A small class-conditioned spectrogram diffusion model, trained from scratch.
Model: 3.62M parameters, log mel input, arch dit, norm layernorm, activation gelu, patch size [8, 16], layers 12, width 128.
Training: soap at rate 0.002, 22800 steps.
Rows from block 7 of a small class-conditioned spectrogram diffusion model, named by matrix and row number. Rows with one number belong to one neuron. Each number is 128 + 24 x the weight over its row's rms, rounded and kept within 0 to 255. All counts start at 0. Numbers have three digits each.
After each neuron's rows are labels from the 100 clips, of 14848 (inputs lightly noised), where the neuron reaches its highest value: "strongest on" is what is common among them; "lies over" is the class under the peak. Only what is clearly more common there than usual is listed. The data: strings of digits, spoken by a formant synthesiser in many voices.
# fc1: MLP up (model.blocks.7.mlp.fc1.weight, 512x128), inputs 0-127
# fc2: MLP down (model.blocks.7.mlp.fc2.weight, 128x512, transposed), outputs 0-127

fc1.139:137124155122074145103101121060141158152128135042124137142144135129068121129111132115200124149126136100134126145122159131118161112130127129108121163140125124188136137129119094142094119103133106156136128150135150147138132134126139143133132144129155065113116158130095128138179119145093159137116113157153139112134117119136179098116178149118155138107119128106096160099118163128130114109121
fc2.139:123121133122140133109122127111153142141132120078124135134137129138234143135125119137097140133148114132125109132124153083125129109141139117139135143177146120091141069135128138117126145130138123123129113112144081119129134131138133135135112133124113161125109174126080139112036146126130112112104132144141132102147121132122112131136028121122139114144129136144112112224140124128121123128119
strongest on: reverberation; "three"; first digit: three
lies over: /i/

fc1.331:124122133146104140122087111119103139128090139160108143106106118115123139082136093122131103145074097131100132140092093125140113130116097125106113056190113109129135155106118136132143124139113099124115129130109080137105107127170153100130109140143126150117137077083119121139131126104125110133138065098111125126139154124164110149139144126082155113155126067108089104159117125096109185118134
fc2.331:123133099100120125134135129136121147129142146144107147140158115158168169159138102150146136116131126136101138133140138092113142163126123111115136104000140127128121131132136128146121131129120090114176109121142079106098111137126151141146105181132135121116177148140142116149162124102128099101132147165142133124168109137129119149124112131119165130148109167133137120113135131141134159126154
strongest on: mains hum
lies over: /s/

fc1.474:145119091135098131085128116154125161149107171123152122178133178104099085131125089110145113088134166138173114134121118125126105103107133131152104125065137094101131155126127131147093143138133130138164145131111058136143121080146133095090108111174120082117120121146129146128093124115179163116162153083130117159142156111130135125128160122145111129116105115143122134174116120152120146132118
fc2.474:123128129098128117103126111149137127137133095092163125108099172116117121149117112125067157122168139137116128107124132146111129155120134109134111101193122122136152164151161136135143150114135116133144116124108132122128151150141131136102109137170115123148097092126137136152148148124113073139167134119133116181153117103144170144189163129150137216057109135133112121152127125127152145158168
strongest on: last digit: six
lies over: /ɪ/; /ɛ/

fc1.225:165144102150140106155168139148126130088139103120134128128164132142147159149150151108132111140129140114145170106154134143147161114095116190139133122126110099124130080116110112116150128122135154085106146089132133140106089135157184104082135154101111129139093113159104134141154137121188119126150129143151157123152137175164173098159127118135157153122119098105135114115096149075087112126162
fc2.225:163106075136136160149158117131122133166119117148102133094161134133114118136141101139100120124148104164118099099180149153136122138113143153119107148127119094145132118133142093129141146110130093076160107145138113126167157122114108083171141123175164124133099140133085131151126141135146095097131124149126113131098130149113162179123091107153123129070139089142119169116148128084086170145095
strongest on: pink noise; rumble
lies over: silence

fc1.319:135128107173156157125088151148119122103144130119165086122097094111143122126078153087142142083116082148112141095171144130152104113153084145088180122127148165122098124152099157145125149136130124148139164122167124150127126098103113138163108153126116118100124121153109104126141123167063139180159156112131158111122116137145165148154121136113132151133128166161120147116103166124147136128139
fc2.319:135119128171098102120088108111105121135125124125098150126108089119112127112084152164109136110130174112135103108171140145151110140159167160133173112160108154135175162113091148150132095161120108150104155116090147178110127158144141140085172161142131124137148135166087144119130134107077134175088160134137159140126126132130149140109129160122108128106124159167147111125138075131140125119142
strongest on: rumble; pink noise
lies over: silence

fc1.313:141113142106099125168128133153140139116132138152117129139120105159106116118125145104127115159137151128134131094141083100161142146166134120110152163235119133116121179126146174123113127131147178138121128162123081154116138124138110151140127149108139129145114132091158164120125134146140147105125107093118129120112182153120130154128176160148131099163181135170157175156128147103130132130123
fc2.313:122131105166115108166128139130131100100112170090116103120129198138189142122136114119116127150154163100109135157131125136152125087143142123128116150075099173159111125124150162150094129132114116140114129129122057079120117115121129133107141109096140157137148190144183135128120147142150161127140123147092116126120138113124096138096070127137131121152160147154108109162106102121114115148109
strongest on: "six"
lies over: /k/

fc1.284:138119137143123133100146125176128148126117113112113138144103117124159128095107153137097119105186166147093101168130133085128145074137133148094122127110089129107180135104141151136096115148119121123118132107117186125114097153106124109098136102137107159115103144118150130140145110127102099121148180133113140152143120114128153105066158114134094140126160102062086171125102111146135171144119
fc2.284:102155154150150126152111146137111136137150128100099134149147120126082105116170150095098108120128138145157106115163135145139116152124138184116121105143143148100122194150162129131152088122142123147136094146137140110134146143135110106121156142118141138133139084127145138095125085113130157119137124103084086127133121146108085069124154118128110207099142128103146119089117112090083150132079
strongest on: thin (high-pass)
lies over: silence

fc1.235:139155125143082105156157122156127115103080086081141068135124175110144135135146086139106137123121151149097131126131139121131138093140135125143148123144144120100139154127108149127160112161134141124092138123130162132125104135142133129125143121145128113109100127131084134118123130157136041123175129166127137117119122154134187142080157146155109131112146116149169153054145122153141126144167
fc2.235:111142158101070123136121165177158152100131121093073129139126158153071112142144097087151128142116135150127112120122149169125118174136112131130140113193119143191107152128139157144157141132122094138104153101115151112132143106111143129108139104126121099150119145145127105130133105123124124130131146087155121145128137068111211134135069141133128146153126143127122126095114137146135132137102
strongest on: thin (high-pass); pink noise
lies over: silence

fc1.481:144159109143101152142158142135128144097123156101103173135134140140130130139115136126198146111171147161137137176160136132148119137152143122149137123172149119092115128126139129104100145146113157130110145131150209116140134107132132126134146125145135097137176185144075146136178136127183125125156122102143151163153104137122190147161125101134128190125134139140124128116145150137112115150114
fc2.481:137088125129124147123120121114152203134106095154144165122123090102070128127112141147139118118135128134127142133121097089106123142109143126139131137179162135127144116115127092120111132150137176119114112137138037128138114132143116127150083150126157115111123231104102134113092118143102097131110130093134135126113115131152088148133159116140129131180098115114107135108128134116117118098132
strongest on: number of digits: 1
lies over: silence

fc1.2:122117134122074152139112095088152136128160143088110125163112119119101142110110131113180105129106144103193130116152130094123131159133130149133111143077166122119125166117155116117118132105120167129146136125150134130102147130119106117134140161136103098134123097121116137117096144147077105111151100124154121168114137102090137081180100163135102139212113106160134153106143138138129136135169
fc2.2:104115132153127091147130123088105118146098127085145110130168109145185133158133150115112161125132117118132128128132107100124147126129140124120132121144111136141126091126116145160151095119140124144111155127131180139137110113110095163106134140103110084111171093121143131131039115135137193155166137055138134093113149168124164136116077140140123154125151128133140139180135103122117103146125
strongest on: "six"; first digit: six
lies over: /s/

fc1.147:155137037117091140112128151139103100119125120154130133150133111113126112133094094147119102111105126175104151138139106147146101117120127102129076144126146087094097134139145157119137090154125133129138148106108117052139086133123113129098128129123116130112064119138135110149105119098163125134135112115131132108100077157116116123126118119097129135119098135121058131151128100129096071144111
fc2.147:094142062123142123132120086139089149099114152134128121153136122129130128142104094111137094144148121071095101143157142168144114138135121095130101106130092091112165135101154157128143154166110111131126152129137144060109170118113121143140138133139131116122095125137116113109104148162171127150149090105189152115139107145144158141143126125154108067140143137127089117126114129129117183154165
strongest on: mains hum
lies over: silence

fc1.362:129129122146172149139082125125097130143145177112084144107116121101112070102109129106154102117148110115109103143107109121093122127114127106108073114156105146131095130136095134118106116127110112108110132126094114140129156143112113121124130134118154089124158135111151137093123118130130120133141057100154120153128107101119108078190098116069153120121075111120061115132132111117094104119105
fc2.362:126127123160086132150095122111107098107102209152163113123122132101134174121123121144159119100114121112117158144136140118117124124147109122140104127076145133126150123091123138136123133128129128113128126120147099140121083125139098131119098134124080092132159120130175113164133147122140113147102091178166132082109132108106100148058089120153087112117098149136083150099134148112106133129181
strongest on: "six"
lies over: /k/; /t/

fc1.186:122124153136103126111100114098131136133154175101122108146125159125151159103122120160159105124113094151147114107177166140126122169178136128139135138116184124192134135101117107114125145127148138137131138150106167150119151124167117126125130103153083143149076149105128130145118149137109103141130090123137118111095165161121117145183138165156120164177163172166147154130132138143160129145091
fc2.186:120169149133101116134123144129157126079130133163094136171138154152190154141147121115113170117149118164111122134155146164129145119156115138122132114113127163094084160103151136153133099070133113102142142144108113100115128087126106103087121127108124126125129084172147140160196139148152116148149162160121114154124156108136146111132084118129140101062143144122145118137090135128132151140100
strongest on: voice: child-like voice; "six"
lies over: /ɪ/

fc1.226:116103163124110133126156109107145136080126110137118115115100105127116131165106104108149088114161175121095165133110131144125098112142157111146116158138135122101114064120157104125087070130154128132105120094119138160119123129116109126116125117152135106086100125109082132143167110176102170138127124161123167090170129165149133125108098116113096154119116099128109081143093116152112122118077
fc2.226:090136105126132105127146128132148185135123095130076085117170139169152132125123160130102154156135173149153130122137151122096165103137131124128142158144150150109111155138162141127123103108155142113116147120104086088132124105109126092149131065122121141126110137174087124101131168176134133116102173119140103130139115099169160123118135124144126113103145153121125088129091129158124114107058
strongest on: rumble; number of digits: 1
lies over: silence

fc1.19:139107089110115112114142116163122119108120125135092083108129075137128137094130160127142156141161183116109132156140128138107162097125115125145094155119084130121083090114128086117128137183072096131139153124111126141165082121121145159064126149121099133158130133129107137145151128167105130103134109138131152161143100150154152145103137112113119139121076106141113069106109129116162110146115
fc2.19:132132127090105092123166122113120146131146165120126108129119124066165143157144109175114087096088163120090155118135109116113090132126099127108169173141121089129127115116122113109124075147113137137113140133122165105110109128109141148114124172179143107104148139169113143107131143105173127119122119099103124111126149162135166170115109128166132123121139130040138107119145128138130113119087
strongest on: pink noise; rumble
lies over: silence

fc1.48:175133123071110117112144095128181112120129111112125114117137142173126144126139106090153126157141083122104127148169126133107132066142115164127152159123163104120167114153131101111127189147098124116137156144132122140104119109132114121116115157117107108125150130121122147171158111082121112094079116136159131166120140157156163140095131107171099151126133169118182116125119108129139098167108
fc2.48:085132130093175115154157149126202139141116127128117142130131158167136089142128102144148122173136142123123118141177125143168144174145145151128156100098076114134092122129134128117122069152127123113132150101123114148162117131095130131124151168126136154129146135119162116076126142145131134100173145122156155121137148161105134102162154151080148142142134144118194114148124141152141124162140
strongest on: rumble; pink noise
lies over: silence

fc1.151:133131115130106111157159106138143127069139063147114141133114091105116139153128126119118134139091145112165167090133108125112117157166116130134106153140124152132083127105139155089182079130104123121154129116135134083102117126133096140130133140123126172105146133154040099145137150159128141136152084125105143084102127166124129108138117136117112100150107138128141186132122115125121170158134
fc2.151:097148122131151147151178147095139117143100069161159091132137087104111147116121140140150160126145143121159118099139056093072137142150135148111132085117126168122146123127149158131149158152138120092074123153117130100146153118139149137122092163158124164162181124150082144124069112120131125123095096113125166150139104151146117138120128128151115150130125132126123106110142135130116121156109
strongest on: "six"
lies over: /k/

fc1.242:065121137130153109132108140144129112108130106103156182094130134068125117126124151147152145169132114134113140194076107107099134112070127122107128160130111149122174115122116136111107117138094115113135104110143116137137101154056076175178112140128137121163169130151133121126164163139099132120105107120143127131147113171113141136137147157135115138115162116109145155138118104122125142127157
fc2.242:184125138125077147133092120117133153126119099114093089081129158075121148123133143108144157162137139118123133185091109115098126146077123120147131105114147136138081123137105134111115140142164136116115094147119111148110153126202189152086171135123108131093170127148155132137123072121108140121160114151147111142122114166140137125130149148116149123152147123135150123112137159112117125122086
strongest on: rumble; pink noise
lies over: silence

fc1.204:130143107136120126122139101152142121099119095115114118114120141084138138108163134128135121116165113124134096114073136131096141120127126118129176108112087154116131113153151151148093146141117157143158160143096126122097151116099104088126139126143097093174144127164134161107128110157134129133127125132071103141156195118139152135131099078164140149123166163169115081125144181102153077114133
fc2.204:114146124152127104130142148105144132140143093115138130133123131101111129121149159135144108150093135133119140141058133133132126126133117105128169157106155168125144121112150165170077120154119099134116168101160132133170106102137158106116117104087163093088156111182120126134145143099140108152126135108076142110080199081133132120115117104100119144130150130157097135132108083115145166113100
strongest on: pink noise; rumble
lies over: silence

fc1.461:165154146107147122110128115131133111145126107117131157146131086067128170151122152096151119126131110147150100117141125096130127131146160186176156158134137120114138102120166143143092138153128162121122136116159132146191114099142115206153149195134131116118138108105142112110160108128170128118124117121139134103121147174140156131140132122130123145123189120103149105113170129109129130168161
fc2.461:141087093110122123171183124126140114140103136191135142111124117197105155095128128112115170119151105135092086125120138128140135132142181087151129110123116134086134142133125121113154119112133162140118114134121187082132132148140140118161123200170146190096149149162123088122133117128079108133130127151117149119113125121145135105158131119128122092117098127136124144103147122137160141107124
strongest on: pink noise; rumble; clipping
lies over: silence

fc1.281:089124153143115176136110129114132145153112143089151195148147132139171107105102099137132158113107116086135121104146153111135102138154133091092165176132092151186146136130119139092160161134129099117137150152102161135111138136108083096129131111111112116151130124127110114121162125058153114154127131159152137148131144130129184155138111106123143174131124137145102128111100100161142118115162
fc2.281:031179113157115154113104134135109141125117100140126147129135131117140132100158131115141132118103151176124091153146104141092083105159080137120104145136082129110067124153149133155131141147093096142177171132113149144117138136133073172130147135086142098105105101116118098094132129096132142125132143164150125150130115148114104149137126114115121111094144140131137138119154148098132111151137
strongest on: voice: child-like voice
lies over: /aɪ/

fc1.179:138151128143103135126106123161124121084129140155103095135127105121121137147099127079133145110118123140096143123146040115151159159084111100133118126084115112077146152120174137142153092128134141128098129097124127128104125122141141110124133110119135163121149120095182106106136177121116092101120124099117152121078104127101101106181137158112140102149120145145120115066144124107097128092150
fc2.179:122120087094108122123124132129088171130117122190148117132113137116087121127140136136119103091158105138088123122103076130124125148135118130128145146105136146140158156117092162122118111144121135094071141102121142143127117089110129141121151033112122145084132100141146096128123108172116072132131126100161102128116138110142106136128136161123112121107128136131083088079108125113093120113083
strongest on: thin (high-pass)
lies over: silence

fc1.495:091120144132152107106118126134150140157102147154134164200139129106120136113093114139142117107147136078133153145125169134117110114158133158122146179111111124115134105125103117093146141123063114131147189114128145136086133165047152113117136134114137134104093165134113119142139115127152144121110127134169130149139127103129149151123104162143125138121132149068093111162118117173103099149150
fc2.495:100135109126132125125139134134125163165116156158147140090101128147174156144144163134085136148147144114148147131118119116146121163111130122127122133147109098123112099102107130176098147090082080149144091159126092075072152123053147159129146130107130139138133119159122153136135101117141121116125132189104114118130115137080105151147114090145150137098101090130137099119132109089139133107158
strongest on: last digit: six
lies over: /s/

fc1.241:088154094155106157145126147126138124117128105127147112131126113110133118116132115151165121087112088130092116100111120107073122113101149176112126132139113110116156123162137103150098121118129146149124107151102124089097165139096162134142136130145125133103119133132113073135153143139124132129135165148124125094097088116203132195139096147141144135112101140087050131120087117104142147154134
fc2.241:156162100150136108139129100119135131123119112152108146121138101128132129110133115107204134084138158113097126099133109117085129145105118171134121123117140118127108145100150092150100126119121110142099090103153140117168081115147101130107117131130140158137145117126107187129132099122130124125131180092112119164162082101073095077133095138101115132130116138094053127124165137101133121147132
strongest on: pink noise; rumble
lies over: silence

fc1.72:126118144115103120111091125088124072156150164107108125125134122120158148094102138111072131114125109109153068136108109118095133105097123108120115133102111124134153130138079096169078131122118117112142143113109129139120121119122146107119134094104140085125130120102171135111121115107103124134124125145127144135115114111099098103068210140088153138206115109101110123130120129118117096096128
fc2.72:119145126107157145118131103144128131097115115164157102125135138145138116119113126149131160118134163124135141130137118148106165127127136114137125117161127131098119139106092120148110149110128114100104115149113090124123160101157140112112108135181118065121134144119132139151130136147132134134144123128129154152112112123156160114168130117145112126000158096114110120133115124110099155133136
strongest on: first digit: eight
lies over: /eɪ/

fc1.231:127156166139115128102155168114170140138153208109155141154130133148098145141143172117195155127164116143143142129112147143143126104141173121170138164160154133158154128156125117141112129072145125147158145103129162155140170132137137140124153147147122157144120154134141172110110128101160132146107137147127168148166137147155130146146176147118144173114126131101145104179131120133134117136119
fc2.231:117125145112138101143097138133131132088132140131132134148122143140089143139102085129102141090151113144127134123143134116143142099162140146151139128127148126173102151126140116137119111167112106150146161087115024098113124123097105142118126087139134187097119165122101125120167148101112103123099158184151152115119138132128100113132127150093098151208133141134110106139126127117125098103149
strongest on: "six"; first digit: six; clipping
lies over: /s/

fc1.211:111163141153133170094138128100114149105142177142114159107094109132092136145150136104176108141118135128146142142142137147120163138146144093154094127126151123106145156153089137126102133119157158147145095130125084168135161092152130158157119146150084122178121129138119145115132137126147154141137134134125134162178168163185096143174134122140101146156127149148165137152143058148131123138126
fc2.211:115132111142130145109137134100114121088104115212102148138148165137101138140111111106131131140103132130089147153134165106113110128115138157134139141155155121133140150146117126117139095142151121127119146079143115157112117137120095137138146141116068093106129136107145115089147094119149124125118121101162111149124134147105141120088118117091086115048129133145138127051149081166162119141163
strongest on: voice: deep voice; "six"
lies over: /s/

fc1.477:149155148078153108157177161143119147138129127125138099143145134113121111103127101122155114077131122179098121137107099141076179120138107129117138163124161136121129107111135131089100088106125094143150107142103123111141050106135114146166117132111129120144160123110114143122175129084162128164106115146141140138102149112192151168120128127152157154147144120107137135123113169116150144113150
fc2.477:160145094130148122084082153105135190095147121155154087101118132144112113138153132119135165168147119130103133110151156117159122139122103116108150122096098109115109159112154131153159088140126076115131163111097144143140098107138132146131099069121137146137140104102130140147139094104105122117145136131144150173110112134161150133180180101142130117105131132136117148105120159129147171168176
strongest on: rumble; white noise; pink noise
lies over: silence

fc1.71:130131138125100152143126119130113124097131131209109127139122112117165137161131148108089129109108104114097120131123148098098142156139130138139092120118130133000132144104134155143093152130118135108104148120114135122160126136123132127129134124142124156152115097108130113113098118130127156105131130064135119143172142127111115166138141141109102166120113143106110151210124097110116124114133
fc2.71:127142143133121124110158073106170161116131118140124144133125140122044141133119109127139132143110110117126126148135142128163134142130123119115137124121121137219113137097119143144152127137115131136139137147131052125123131135123125141115047171115122141154128190141149138134170136114125049132106134158124142163164120139104158134131154140124117180114136127127151129120115121147145122163109
strongest on: number of digits: 1; mains hum
lies over: silence

fc1.479:129122137142129119118132136141118161135127148078088152125119106138094152100119171135207126166145123144117125098128101114129135102142142128124114142093114135163097096108127068090146132141127079140120152137109133141128136093116150132103116124106137120146092109096089119165151149126126105151086089179128144131120140149137129141155178137113202167135119154102105085103106137118109113113148
fc2.479:128135139132099144152098173140097119111122105150124113126141119133179119123127127143101121130143149115139124132127163132138119102151149130143131163133149124225106136155128123102126145104133125145111126085115134089156156094113137117095192108113132152152154138123163114093111116109106115104128124140148115138159158090118097127127045122128139194179128131134097118112137119136110108133180
strongest on: voice: child-like voice
lies over: /eɪ/

fc1.10:143151104139140125126088104126112143138121165107124127154111155100133110051129123099137098064128142132110076129124137147093108103129153172138092131141157150142153148148109102126152145147112133104100122126104141156126144127146132160102118107113170123145150129161158151106115135144142084099175115125171125199125152116152138117132143093143159131124080108183111102134116101141138145114106
fc2.10:141106146114165134116155103132133156143139078170120138096144111155115094176133141108108157183122149139144074140110115119172151112120141091141163124145168102118148099145153148143114150123113125144098141130091120111118149116149123108118131157116163123137113131075097136112098121143101155162165135115095135193122097130147134119135134169135156112097167129074138095114122105123123149105084
strongest on: thin (high-pass)
lies over: /k/; /t/

fc1.387:158150151089112150163113133124145094104093142127129119149128119151131161120109132138145116113152135076122138115111097125101145091141132102132091171131124090128121110148147140117121117135070071100135114178132145167140138034132134103120138143150185159152146108118118141093128124133105143152151109137140128149127079140108151147132140126132112147116155119135133076130109153124103109092081
fc2.387:101154148094123087163131125136153169146148137123099126160134116161131120120105131098165113119092126171115082112108111118121134174132120121132102090135121103137115112112134154130115153122186165102108107076101157141117122178122131111115122124109067161135160157121113133157140158135121144155109137120143122102117086122176176122139136117114171110134143136147120145113137105129093147088193
strongest on: voice: child-like voice; mains hum
lies over: /s/

fc1.330:129116055085137128124107163161088084084149161137124134110177123106132144091138141124110130097128170148154124175163151128126114106117126112141114144154110139132122105107118111142123113150107123122162125104102164121164143154122111136093144143126143148131130133106179095133135132108133176127111117142111119112137072153107108072152137150111097143132099143100052132146119113139102127132095
fc2.330:143091155145113144117130150125147151110111149183127150104107104144133142148082115158117156160131087141115145110110087142126128099107122109126142117150140108113146083090129102113148119111166171097116153143099116163134104154137105136127121095129130143154146116130111101154122153110095103138123110116159175118165125126138070128113108099157085088153083112120161148105125122114105121100050
strongest on: first digit: eight
lies over: /eɪ/

fc1.36:087102130113126078115156116145130131122136148149125129161077122116128114170135134112115105090098154169113077115081120126106154120125089164159120116129114165119069116139124138137105109096157068099119074152141126139098103153155154132138128135113112147129102123137128114139108147163140123117123088136129108133111122133102102149132143197155138123141143166116097118120150186133101133154093
fc2.36:091145106151159086142095119135088118111129127130143135102170136134140111094117106132132141152115153172137089120168125128152110113132097087151119115115113091126083137140131141111134102159160080153127197164163116122112112146157164130151121105112103150134140117114138123145141153160129131143120146128136142151121155142093126154116122067158118144147105074125147126111150188117156142097072
strongest on: mains hum; number of digits: 1
lies over: silence

fc1.192:145158133135131131123119117105131127133135136190128183130144105165080146132132145126145130121111102149105125132114151135146134140128121137162123127160138153136123117112175099143140156135144137144120101133146139137133157145176148143134111108135122029153170123143131148132144119145143121139058180132137101115154127097112129141076140137148123208160123147112114130089130158136157168105131
fc2.192:114144153139147128150134125108123108127101137139127108132131137146106105128146147110149139129108116095157128130129129121112142122151106132114137115255125147135113133128191133133146105162119128130087127115119206161110119121128115144129151109121110167115115087147141109117103112090142119132118112128131123118122139155118129085086066141111120105139161140147145113135116118153151100154075
strongest on: clipping
lies over: /t/

fc1.20:106135122122105124184116137091156091131145134113101138134127113090130136122115098097146130129117143108169116152104142154112157171114136098119120120153152131100148073140132067154099095121131094143171138102107184132124132111105147118135162115116111093087091121114114111095136109138123148134139107142135163114101106133128135104101125133101144160211080116136106071114152114132138135119143
fc2.20:126133098125122132219113132104106079117150158169102114134146098133169123116135144144120136145129116120148103141135150144136132063147130143118137131050112119130123123148130133134118118106121095111096138122123172116110132121118145139117172124104129153117148093110101135139135108148125130155150100191136119114134138111130122138097096130115145111238149157134119124126122098130125124136101
strongest on: clipping; mains hum
lies over: /s/

fc1.505:164147155072106120124073119104111126176119100127126149181133137100152081094143153147106137117114125129134138128118139111128121144168107162087145084121064152153119143104119122084136164151125088110131137180102125119129097147149139150125125127112145113153145130152122109178138130114141141131140134113172136127105134135115149160129129148166186124131118140102125181110093165122098130107142
fc2.505:098155145091142139136069141137094124077130111153138101204145131113138158100159160098119134123137133127129091130120117114125136106165156156158151166120173152118135147148125125093134101170118157119141129073154107126132145106098121172133142142148113115093140123151119123075132105122140164151111123151172136119144130142140145097112146155080072133124117137113138097120159096121102125101133
strongest on: voice: child-like voice
lies over: /aɪ/

fc1.386:111112135135144138124137115131124121140145086121136171146112123136134110132150102142113136124126096148147145158068142132140107112129097180106172075121146122126163113118118164133145100127086090122106155124121128149134151168148131164181143127135183119097128130124123168130168114147152122112120128133172142150135124100135176193144114097116162144115169084155093102128102147144143167105154
fc2.386:141118144141135150129129157094125109142115153083109160122113171153123124116101178118107145120119106161125102138122095131126143116129079101155146104143138145135152141102111141129162115151082149108116124131114134176110171125150102117139118132141099132146146122185128139139118134161160084162096151137151097132112171149146162151200082127074109114135162117096153179139102142132111119138110
strongest on: rumble; pink noise
lies over: silence

fc1.140:139103108162109103148119115140133116136099105116103105105138127140128095160119184146130119109134142143145089106128136150090167132116102118162165139133147130124136129154142096128145107123107114152105157103129135122193149117146103171098135135127130117143096119132128094131156118108087128160117103131143114117141139152226127115103132141145156157120138166107145080130082091181139082134107
fc2.140:116103122170143140143125135131148138112160083106144144113129131140123161150111186109118114117124105115170164113136134160111157099104155116117175128131114146130105145112149116148140163102154120145162159159133137120076101115108170161147126127137126109119090127129131178124106143157093128159146121131154118130110156138034105130172137154110110093138149165115129138135166157172126158128145
strongest on: rumble
lies over: silence

fc1.180:122109121143134158119113146130126064100141137106142119136136108103154143128135176147084079155140152113136105139116148063109118111104155112130140121112124112126138117090122125122119156138141106163137123164100135115094149107158127146093129114173131093135100131137151132188132136146114164091153125166114109148095119128142090125143194163111124147189077141116112139146094124158151112103134
fc2.180:138094111148105113118119122080106167170139120150116142138131113119152132118143152096129082147111103125084125135129129080135111139116112133130155143142139121168146129160160138093145120175114143155146130099158086123155128144109143134161159098093126140114100160143122127060151100121121123111086136081104111116168113139113067126107179149116132126183106144138141117091166126141136125102099
strongest on: first digit: eight
lies over: /eɪ/